From a checkpoint of a small model that answers yes/no questions on an image's attributes.
Training: nadamw at rate 0.0016, batches of 64.
Data: trained on analogue clock faces, 97500 training examples, 2.4 epochs.
Rows from block 8 of the image encoder, named by matrix and row number. Each number is 128 + 32 x the weight over the matrix's rms, rounded and kept within 0 to 255. All counts start at 0.
# conv2: growth 3x3 conv (encoder.blocks.9.conv2.weight, 32x128x3x3), inputs 90-95, a 3x3 kernel for each
conv2.0 [ 60  68 155  73  91 117  84 122  97 114 127  71 136 148 145 131 157 146 106 190 138 143 113 116 150 120 126  82 159 170 143 143 122 121 126 115 102 138 132 129 141 124 136 180 122 142 124 117 154 119 128  94  66 129]
conv2.1 [171 150 105 111 130 129 119 120 132  62 116 132  56 138 149 127 123 104 118 144  87  96 133 114 119 108 139 176 172 177 144 224 148 205  93 126 107 141 108 161 167 119 111 140 180 141 107 111 172 114 131 107 134 140]
conv2.2 [180 117 125 133 109 130 113 131 162 167 165 154  92 128 134 140  79 133 134 130  75  60 130 159 124 101 121 106 125 115 131 187 156 137 117 121 121 124  96 121 104 137 152 122 113 156 115 125 195  99 105 182 151 100]
conv2.3 [109  96 176  89 105 150 109 168 193 139 105  63 189 165 117 121 102 134 164 140  99 123 112  74 103 131 130 124 112 130 133 138  85 131 127  99 105 136 166 131 120 127 109 157 105  74 104 131  74 169 181 132 150 181]
conv2.4 [107  85  97 109  33  80 209 137 159 184 134 107 180 103  63 159 108 123 140 124 114 157 123 116 141 109 119  98 132 116  87 156 190 125 138 115 139 188 190 135  95 153  96  66  89 181  66  58 211 162 127 183 151 130]
conv2.5 [107 119  80 101 115 133 200 141 173 146 134 154 116 125 154 128 127 114 177 188 121 118  85  94 149  79  93 151 130 143 165 146 149 126 135 122 184 143 159 153 129 180  78  97 103 171 123 126 156  88 134 138  94 112]
conv2.6 [113 148 123 147 179  88 114 146  64 127 105 162 120 123 131 138 144 119 111  95  68 170 128 101 190 137 145 179 136 106 176 128 142 162 144 115 175 129 100 130  96 110 185 119 102 105 185 186 141 150 130 165 118 134]
conv2.7 [117 125 142  95 114 161 155 104 172 134 111  80 154  99  96 188 155  84 155 106 110  85 101  68 155 153  96 114 161 122  46 118  96 106 144 119  83  97 118 122 111  94 144 147 128 129 171 120 163  93 121 145 110 150]
conv2.8 [175 180 154 168 164 202  75  91 153 173 131 166  84 100 180 129 144 132 195 161 143  83 123 110  88 152 185 190 147 151 148 122 122 105 122 155 102  99 136  89 105 147 132 175 175 123 139 159 133  32  60 162 191 144]
conv2.9 [ 89  82 128 145 101  99 131 133  93 110  88  80  52 136 151 113 136 114 120 138 123 119 135 151 128 104 155  94 130 182 101 137 157 113 116 173 137 170 115 117 121 163 105 125 127 124 156 184 146 132 106 136  75  69]
conv2.10 [120 131 120 150  83 123  37  93 133 103 120 120  99 150 165 127 145 195 131 161 146 149  93 124 144 104 114 114 149 188 153 143 143 174 140 128 127 140 141 130 103 136  80 104  98 217 181 133 148  77  50  75  46  56]
conv2.11 [ 57 151  92  25 165 118 106 125 122 102 110 182 114  85 115 160 149 135 156  95 200 120  69 128 151  85 144 192 158 140 185 142  93 164 171 108 163  91 168 161 134 160 125 172 134  31  85 140  42  77 105 105  92 141]
conv2.12 [ 95 125 193 107 168 164 167 132 120  74  77  70 128 113 106 121 118 104 126  81  84 133 128  86 151 188 124 159 113 122 164 137 123 102 167 154 177 185  96 141 157 108  56 126 148  81 136 208 129 105 158 171 134 156]
conv2.13 [149 188 157 153 135 130  79 101  87 150 133 149  75  83  84 145 130 109 193 133 152  52  65  75 140 126 134 114 158 146 119 106 129 127 155 118  91  90  86 146 132 118 141 150 191 114 122 129 110  93 113 175 165 149]
conv2.14 [ 95  84  70 114  99 112 135 174 144 159  93 148 183  67 162 156 115 143 158 139 170 152  91 157 191 125 116 114 136 150  49 106  99  79 111  78 197 151 169 122 108 106 113  73  85 203 166  66 158 167 102 149 114 123]
conv2.15 [ 85 120 148  92  96 151 121 125 105 125 156 141 138 163 125  99 165  93  90  62  76 159 165 140  82 119  66 120 132 130 121 174 117 120 135 131 128 132  99 114 130 161 119 109  81 118 134 114 135  96 162 120 120 126]
conv2.16 [128 123 107 169 125 111 110 119  66 108 126 159  99 170 175 106 128  99 105 141 121 123 138 109  67 102  95 159 132 143 142 133 141 151 101 143 142 149 124  94 134 134 115 104 141 150 169 104 165 138  88 136 126 123]
conv2.17 [ 99 129  92  95  42  56 183 122 132  71  86 140  88  78 116 116 135 114  55 130 165 110 105 148 170 172 176 134 131 164  79 111 176 122 112 159 146 175 150 147 152 133 134 116 150 171 170  99 162 146 128  92 130  96]
conv2.18 [213 170  88 161 147  88  45  41  91 123 151 164  74 104 114 111  73  64 164 173 194  85  80 126  98 110  70 123 103 140 131 126 141  96 137 154 102  66 110 117 117 161 160 196 175 156 145 129 137 120 142 154 168 142]
conv2.19 [ 99  61  84 129  50  97 175  93 125 122 137 114 138 116 130 194 159 127 145 176 178  85 110 136 143 121 172 124 192 193 145 120 145 124 142 124  94 127 173  93 121 182 100 155 129 174 137  81 133 128  72 134  60 128]
conv2.20 [111 111  76 110 139 103 134 162  86 121 141 105 153 150 100 163 133 103 106 130 111  98 160 107 151 154  75  89 104 149 123  99 163  98  88 168  93  68 115  86  92 170 141 144 174 128  86  92  84 145 102 172 203 176]
conv2.21 [113 110 186  92 116 142 129 172 156 138 105 111 197 124 174 105  87 124 146 124 115 130 158 138 142  95  76 166 134  69 134 159  82 137 159 113 103 113  69 116 124 121 168 132 129 175 136 120 126 101 121 107 111 174]
conv2.22 [100 132 141 129 146  62 187 143  70 172 161 135 205  93  78 170 123 103 151 151 137 172 109  96 144 136  91  82  81 165  93  94 152  97  93 154 109 115 139 110  90 126 126 103 108 180 132 135 140 104 102 162  70 139]
conv2.23 [121 112 112 106 120 132 100 151 150 157  80 103 162 124 160 104 148 149 121 104 126 140 124 134  95 176 161 101  87 165 101  72 128 127  82 130 120 122 118 100 125 134 116 127 125 131 200 123  98 131 115  92 102 122]
conv2.24 [118 150 108 126  98 194   7  60 163  93 172 139 174 145 141 137  97 102  85 139 151 127 126 152 122 140 134 147 147 174 121 162  84 124 171 143 120  94 100 134  61 110 129 133 135 124 108 178  75  93 143 159 180 174]
conv2.25 [129 128 140 127 144  89 179 120 121 178 166 193 129 101 123 116  48 108 160 158 180 141 104 164 153 102 141  78 121 177 123 137 168 143 158 138 129 115 174  96 119 158 109 106 131 134 128  41 158 180  88 116 189 206]
conv2.26 [121 115 116  79 163  85 155 147  83  89  93  71 184 165 150 141 170 120 124 118 152  92 151 116  59 173 137 116 146 156 159 173 160 172 113 190 105 102 107 148 115 114 142 113 160 108 140 140 120 160  76  74  71  83]
conv2.27 [152 162 128 146 134 116 133 153 112 151  97  97 165 121  83  59 114 144 105 120  84 148 105  76 132 124 141  96  51  79 132 113 140 173 168 120  67 100  87 142 131 114 139 157 148 121 136  87 111 100 143 165 149 158]
conv2.28 [117 125 110 135 158 146 126 159 113 170 150 102 136  79  78  69  94 150 131 122 127 180 135  78 114 115  73 109 100 142 129 129 148 158 163 162  94 105 103  97  86 130 176 142 114 130 162 144 109 107 172 166 119 136]
conv2.29 [127 152 117 110 149 128  84 185 110 115  27 106 145 128 177 141 121 171 142  92 123 145  81 103 145 154 103 166 121  87 189 122 109 153 129 104 122 136 154 122 189 150 125 140  89 110 125 164  96 108 117  57  65 116]
conv2.30 [101 135 131 108 134  97 185 201 160 100 117  76 125 128 124 154 150 175  45  46  93 145  99 110 179 171 145 106  74 107 141  91 138 185 132 157 148 134 126 136 118 115  82 108 120 126 145 117 120 104  94 135  63  79]
conv2.31 [162 134 134 103 104 109  51 109  81  57 120 133 120 136 107 108 118 136 131 134 163 109 124 140 111 145 135 138  98 138 121 157 205 158 131 121 129  84 159 157 111 131 125 138 109 126 123  88 165 133 136 206 177 155]